{"model": "contrastive audio-text model", "dataset": "single English command words and digits, spoken by a formant synthesiser in many voices", "train_examples": 78125, "gain_aug_db": 6, "noise_aug": 0.002, "time_shift_ms": 100, "n_mels": 80, "hop_length": 160, "input": "log_mel", "spec_augment": true, "win_length": 400, "tokenizer": "word", "vocab_size": 54, "loss": "softmax", "embed_dim": 256, "encoder_arch": "tdnn", "encoder_norm": "batchnorm", "encoder_activation": "relu", "encoder_depths": [12], "encoder_kernel_size": 3, "encoder_stem": "single", "encoder_widths": [256], "text_encoder_causal": true, "text_encoder_width": 128, "text_encoder_layers": 8, "text_encoder_norm": "layernorm", "text_encoder_norm_position": "pre", "text_encoder_activation": "swiglu", "text_encoder_mlp_ratio": 2.67, "text_encoder_head_dim": 16, "text_encoder_fused_qkv": true, "text_encoder_bias": "all", "text_encoder_qk_norm": false, "text_encoder_parallel_block": false, "text_encoder_inner_norm": false, "text_encoder_positions": "learned", "init": "torch_default", "residual_init": "scaled_by_depth", "optimizer": "normuon", "muon_scale": "original", "lr": 0.019, "momentum": 0.95, "nesterov": false, "orthogonalizer": "newton_schulz_5", "adamw_lr_other_params": 0.0015, "grad_clip": 0.5, "gradient_centralization": true, "ema_decay": 0.99, "steps": 10700, "batch_size": 256, "epochs": 35.1, "lr_schedule": "cosine", "final_lr_fraction": 0, "warmup_steps": 530, "weight_decay": 0.01, "adamw_weight_decay_other_params": 0.05}
Rows from block 3 of the audio encoder of a small contrastive audio-text model, named by matrix and row number. Each number is 200 + 30 x the weight over its row's rms, rounded and kept within 0 to 999. All counts start at 0.
After each channel's rows are labels from the 100 clips, of 14848, where the channel reaches its highest value: "responds to" is what is common among them. Only what is clearly more common there than usual is listed. The data: single English command words and digits, spoken by a formant synthesiser in many voices.
# conv: pointwise conv (encoder.blocks.3.conv.weight, 256x256x1), inputs 0-85

conv.75,236,216,217,146,188,257,255,224,208,185,215,163,218,179,207,235,266,200,150,166,221,186,197,233,198,205,191,194,189,188,182,211,202,259,211,229,225,193,194,147,166,190,253,195,214,161,172,213,214,197,186,210,168,254,235,252,153,229,239,144,175,173,162,154,170,237,191,213,169,199,196,232,269,190,203,125,222,233,247,197,209,214,188,184,144,205
responds to: /ɝ/; /l/; voice: child-like voice; whispered

conv.116,201,248,206,203,197,195,192,215,202,184,198,226,253,239,172,185,175,196,156,192,197,206,186,216,194,237,167,197,145,210,237,155,188,234,173,206,176,233,156,224,166,212,191,156,171,199,225,189,216,193,231,194,204,234,187,201,201,177,205,203,171,213,248,183,226,214,231,183,205,204,219,241,220,216,198,221,184,190,166,183,172,188,230,203,231,220
responds to: /k/; /ɪ/; /z/

conv.191,210,196,237,205,268,184,219,207,200,230,202,193,164,216,142,240,160,230,181,215,221,252,175,189,224,196,195,143,224,170,180,243,155,275,161,204,215,205,251,234,158,198,199,188,185,170,192,192,192,172,240,214,183,168,219,211,210,202,213,174,168,149,158,137,205,264,174,189,213,171,178,205,189,161,184,143,116,189,196,198,173,247,178,175,193,231
responds to: /t/; clipping; /aʊ/; /d/

conv.167,266,191,168,168,181,232,239,222,196,214,223,169,217,165,186,212,195,215,180,183,205,192,226,264,223,211,240,226,189,196,196,217,205,174,195,228,176,193,191,197,188,241,239,202,215,202,190,136,200,232,179,271,174,203,210,178,163,125,244,216,231,180,179,143,257,260,139,164,171,196,164,250,193,182,196,215,187,222,168,247,205,232,206,192,244,234
responds to: /ɝ/; /s/; /tʃ/; word: search

conv.13,188,170,233,236,215,171,186,206,182,267,172,211,176,207,155,208,198,176,194,225,236,179,160,225,248,162,251,220,171,261,238,198,154,218,206,172,190,202,187,195,221,216,177,179,211,145,196,164,178,190,201,146,152,193,147,203,211,189,236,236,239,200,197,201,247,224,184,214,187,171,163,186,215,250,189,211,205,229,167,204,205,233,158,191,247,186
responds to: /p/; /ɑ/

conv.231,208,194,157,242,146,188,156,187,199,169,191,180,196,203,219,267,233,194,172,165,214,190,178,251,201,153,293,212,271,194,187,179,179,207,234,173,195,195,195,211,168,200,183,177,234,220,138,181,195,233,140,193,192,299,214,157,230,186,310,163,209,217,248,212,179,203,196,275,203,186,226,154,176,228,163,262,193,187,203,191,204,207,175,197,152,169
responds to: /t/; /d/; /aʊ/; clipping

conv.115,208,200,242,206,199,217,186,182,235,192,189,181,175,205,220,177,183,194,227,210,169,230,202,224,231,196,151,222,218,185,281,173,213,141,193,163,183,204,211,177,241,233,202,232,233,198,221,139,163,206,226,211,219,229,229,227,203,199,246,136,221,160,240,233,196,201,216,268,193,156,223,166,190,206,161,205,194,228,215,223,236,220,144,161,200,192
responds to: /f/; /s/; /ɛ/

conv.181,225,211,160,191,189,254,205,174,202,205,161,196,206,188,181,159,210,236,212,234,221,206,196,156,184,195,168,224,204,225,230,208,154,236,199,206,206,190,183,181,187,173,230,228,205,159,254,214,198,237,181,162,240,202,204,184,206,182,222,211,205,253,143,244,210,186,198,156,200,160,170,188,212,257,225,162,183,177,210,198,185,234,157,174,211,199
responds to: /p/; /ɑ/; /ʌ/; word: up

conv.45,207,190,179,212,172,220,246,213,163,202,183,178,195,177,211,224,160,190,183,204,177,251,232,188,237,141,184,133,205,204,196,208,228,179,237,254,248,226,142,215,197,195,183,147,241,239,204,195,168,194,202,128,209,196,186,191,186,151,197,215,227,191,243,208,169,169,203,175,168,236,194,94,200,220,199,227,216,227,198,241,213,193,188,217,182,201
responds to: /t/; mains hum; clipping; /aɪ/

conv.88,131,186,242,178,203,176,181,155,183,158,254,225,277,156,133,176,210,178,187,228,230,207,167,251,170,189,204,198,182,172,220,250,192,169,211,169,198,208,213,189,195,214,205,241,188,211,211,197,160,200,153,227,124,212,234,192,172,153,194,204,239,204,216,204,160,233,216,236,140,211,166,171,205,202,202,231,199,168,176,197,215,169,214,200,219,173
responds to: /f/; /v/; word: five; word: follow

conv.161,185,270,193,165,315,215,193,209,188,139,137,171,246,212,189,205,204,195,182,185,184,196,239,154,195,245,184,189,185,178,169,223,206,188,206,193,172,182,186,227,180,231,216,184,192,154,205,154,193,220,215,238,235,131,224,194,183,172,185,271,132,197,234,211,219,243,212,130,197,199,211,182,208,174,207,148,208,218,228,179,211,228,212,183,231,332
responds to: /t/; clipping

conv.40,182,197,217,185,215,244,168,206,216,170,207,186,195,156,179,166,191,214,214,175,189,175,255,224,237,251,205,178,195,200,232,179,141,161,216,212,184,203,154,150,230,264,196,226,157,146,189,183,215,216,196,216,176,162,210,204,223,224,176,219,221,222,241,181,195,182,214,189,212,226,190,227,203,192,250,198,230,172,201,217,155,222,176,214,226,181
responds to: /k/; /l/; word: call; word: cancel

conv.128,169,202,231,199,194,227,153,200,231,252,212,226,227,215,166,186,211,218,224,215,208,221,215,204,194,238,189,218,214,236,194,218,206,155,198,213,204,167,236,166,158,171,191,204,177,233,227,175,174,207,239,223,169,252,163,229,209,147,262,172,167,218,159,184,205,241,159,245,175,157,193,213,205,190,210,208,183,188,165,147,268,209,169,213,177,209
responds to: /ɝ/; /t/; /d/; /aʊ/

conv.43,242,189,212,157,172,230,223,167,188,200,207,195,200,188,142,179,136,227,238,179,172,221,211,221,185,256,184,128,191,268,172,202,157,174,180,144,162,181,240,166,228,162,209,202,194,176,202,157,227,227,209,201,186,172,180,199,172,197,252,203,199,273,196,212,194,216,176,174,162,184,257,279,169,213,290,156,196,208,232,205,217,163,198,200,153,225
responds to: /k/; /ɪ/; /i/

conv.228,176,172,136,205,205,212,191,184,201,178,224,230,197,198,206,192,176,213,203,190,196,178,191,197,270,198,221,257,221,232,182,202,172,216,236,287,229,187,240,244,169,160,209,223,241,204,224,186,205,246,207,195,182,186,175,167,234,165,195,245,210,207,206,202,187,188,202,178,171,234,246,225,217,210,148,198,192,186,215,247,183,183,248,208,120,193
responds to: /s/; /ɛ/; mains hum; thin (high-pass)

conv.127,145,228,185,194,177,178,237,148,169,192,127,189,238,220,171,162,175,198,170,203,238,213,174,193,223,215,175,195,198,183,225,197,234,139,129,214,215,142,195,163,129,156,224,195,207,225,210,216,180,210,223,203,175,198,226,192,211,154,234,179,221,152,226,177,201,215,225,191,228,202,237,183,142,181,191,209,225,168,239,227,202,169,215,241,221,201
responds to: /p/; /ʊ/; /ʃ/; word: push

conv.32,182,194,193,202,212,160,226,255,191,217,188,192,184,169,255,134,192,167,209,171,181,215,255,195,254,164,196,255,128,186,215,154,227,181,185,178,137,145,228,185,239,237,169,222,220,218,199,211,212,221,270,211,224,166,188,220,183,212,216,230,233,164,200,150,155,216,155,206,215,232,192,179,210,223,179,191,158,301,183,132,219,245,176,200,239,178
responds to: /ɝ/; voice: deep voice; /ɛ/; /m/

conv.124,181,241,197,245,182,196,232,168,225,231,194,242,212,219,245,239,217,176,176,182,234,282,200,225,220,219,242,229,202,171,204,278,218,210,211,202,166,220,212,197,228,133,304,243,153,148,181,192,229,182,167,207,180,241,182,198,193,228,168,173,249,194,208,247,210,184,176,233,212,177,205,157,168,170,170,221,184,152,199,179,186,206,141,213,209,192
responds to: /k/; /s/; clipping; mains hum

conv.23,190,206,216,216,182,208,164,200,175,206,207,242,201,258,151,214,169,189,153,219,186,225,172,186,164,203,169,179,187,172,218,163,140,208,230,163,155,184,205,230,228,227,184,192,220,203,148,228,228,224,152,194,160,163,239,225,230,168,210,211,205,184,201,168,217,177,201,187,238,186,207,211,186,234,189,204,146,247,217,204,205,218,175,199,172,214
responds to: /f/; thin (high-pass); /tʃ/

conv.93,195,203,166,193,169,233,157,191,222,199,148,206,206,148,218,285,172,189,197,218,179,172,180,248,247,210,238,251,223,197,193,220,207,239,194,207,195,204,215,182,252,171,130,195,192,185,210,230,214,229,200,180,200,254,181,203,219,190,222,164,206,179,203,198,204,215,189,223,207,170,191,258,202,194,170,183,219,187,188,146,193,193,183,176,235,164
responds to: /k/; /l/; /ɔ/; word: call

conv.162,226,223,237,201,234,173,150,184,170,189,215,232,217,175,190,237,153,185,199,235,236,154,243,218,226,208,203,175,203,249,175,195,199,253,183,236,175,193,204,203,217,254,203,222,146,267,257,151,229,166,246,165,173,133,232,184,289,229,226,196,191,158,221,199,181,168,226,210,203,185,185,214,187,197,186,192,261,240,202,158,273,216,176,187,174,208
responds to: /s/; /ɛ/; clipping; /ɪ/

conv.8,212,176,255,272,178,198,189,171,178,146,216,228,233,212,192,220,251,205,155,195,228,175,154,227,205,217,254,189,225,194,215,208,195,193,206,167,187,167,219,171,203,200,185,191,216,229,202,211,181,163,178,193,242,213,198,222,183,237,206,192,171,177,210,207,193,214,176,153,173,221,240,218,193,262,204,226,186,192,209,184,179,190,201,204,224,216
responds to: /p/

conv.189,237,280,170,200,206,166,213,175,167,229,166,231,187,207,213,207,207,229,174,223,193,145,214,228,155,172,212,215,183,203,160,203,203,210,177,222,205,174,228,180,231,167,196,193,191,171,174,207,215,216,140,170,153,203,144,178,257,200,131,161,221,200,245,246,145,173,260,237,219,205,152,164,192,221,227,173,177,226,206,258,188,143,171,216,215,210
responds to: /f/; clipping; /ɔ/

conv.219,179,167,182,184,164,253,149,183,192,258,223,147,208,191,225,201,197,228,187,197,191,169,163,176,144,177,248,217,214,233,160,199,189,137,167,265,171,196,157,191,213,215,200,148,162,150,210,198,210,192,204,141,141,185,243,191,182,295,191,164,216,211,194,164,242,172,207,202,218,181,207,159,194,216,230,220,204,208,169,152,189,153,193,236,184,227
responds to: /k/; /z/; /ɪ/; /j/

conv.221,217,231,172,229,165,144,180,181,162,173,208,193,231,231,197,205,238,227,206,216,160,187,192,212,221,250,249,234,233,169,192,166,207,190,160,165,204,215,203,179,188,192,217,210,206,161,179,245,199,237,172,223,187,194,205,260,209,200,187,201,185,186,220,203,242,212,201,230,185,169,194,183,256,179,219,174,225,179,197,151,223,224,216,150,199,170
responds to: /k/; word: call; /g/; word: go

conv.130,176,198,186,212,168,184,195,192,188,226,187,164,219,211,250,181,199,184,231,187,205,210,251,175,205,195,165,247,163,144,219,196,257,218,207,163,196,234,205,186,188,233,110,190,175,187,188,313,186,202,188,206,185,214,158,226,230,180,202,241,240,193,187,219,190,238,162,181,241,202,165,206,237,167,227,211,197,182,203,221,179,219,154,242,232,213
responds to: /ɝ/; /w/

conv.73,203,190,190,173,219,156,213,170,208,228,176,253,231,176,147,248,184,185,227,192,253,213,178,162,153,207,202,232,218,164,209,167,215,186,153,189,117,229,199,220,188,214,215,199,211,199,141,266,231,201,224,237,158,184,239,177,190,165,236,145,242,178,303,184,143,182,169,180,175,235,151,171,267,159,248,210,196,225,213,177,204,162,183,247,183,243
responds to: /t/; clipping; /aɪ/; /m/

conv.54,205,161,202,212,195,211,195,194,168,172,215,191,227,153,222,202,250,168,226,151,200,159,191,240,215,196,229,182,192,172,230,210,184,216,161,210,162,136,207,185,214,217,223,142,137,196,224,297,282,214,218,200,160,209,214,196,198,220,194,193,197,178,216,175,220,212,209,165,166,197,211,190,179,227,195,209,138,186,196,230,266,215,96,183,245,190
responds to: /p/; /ɑ/; /ɔ/; clipping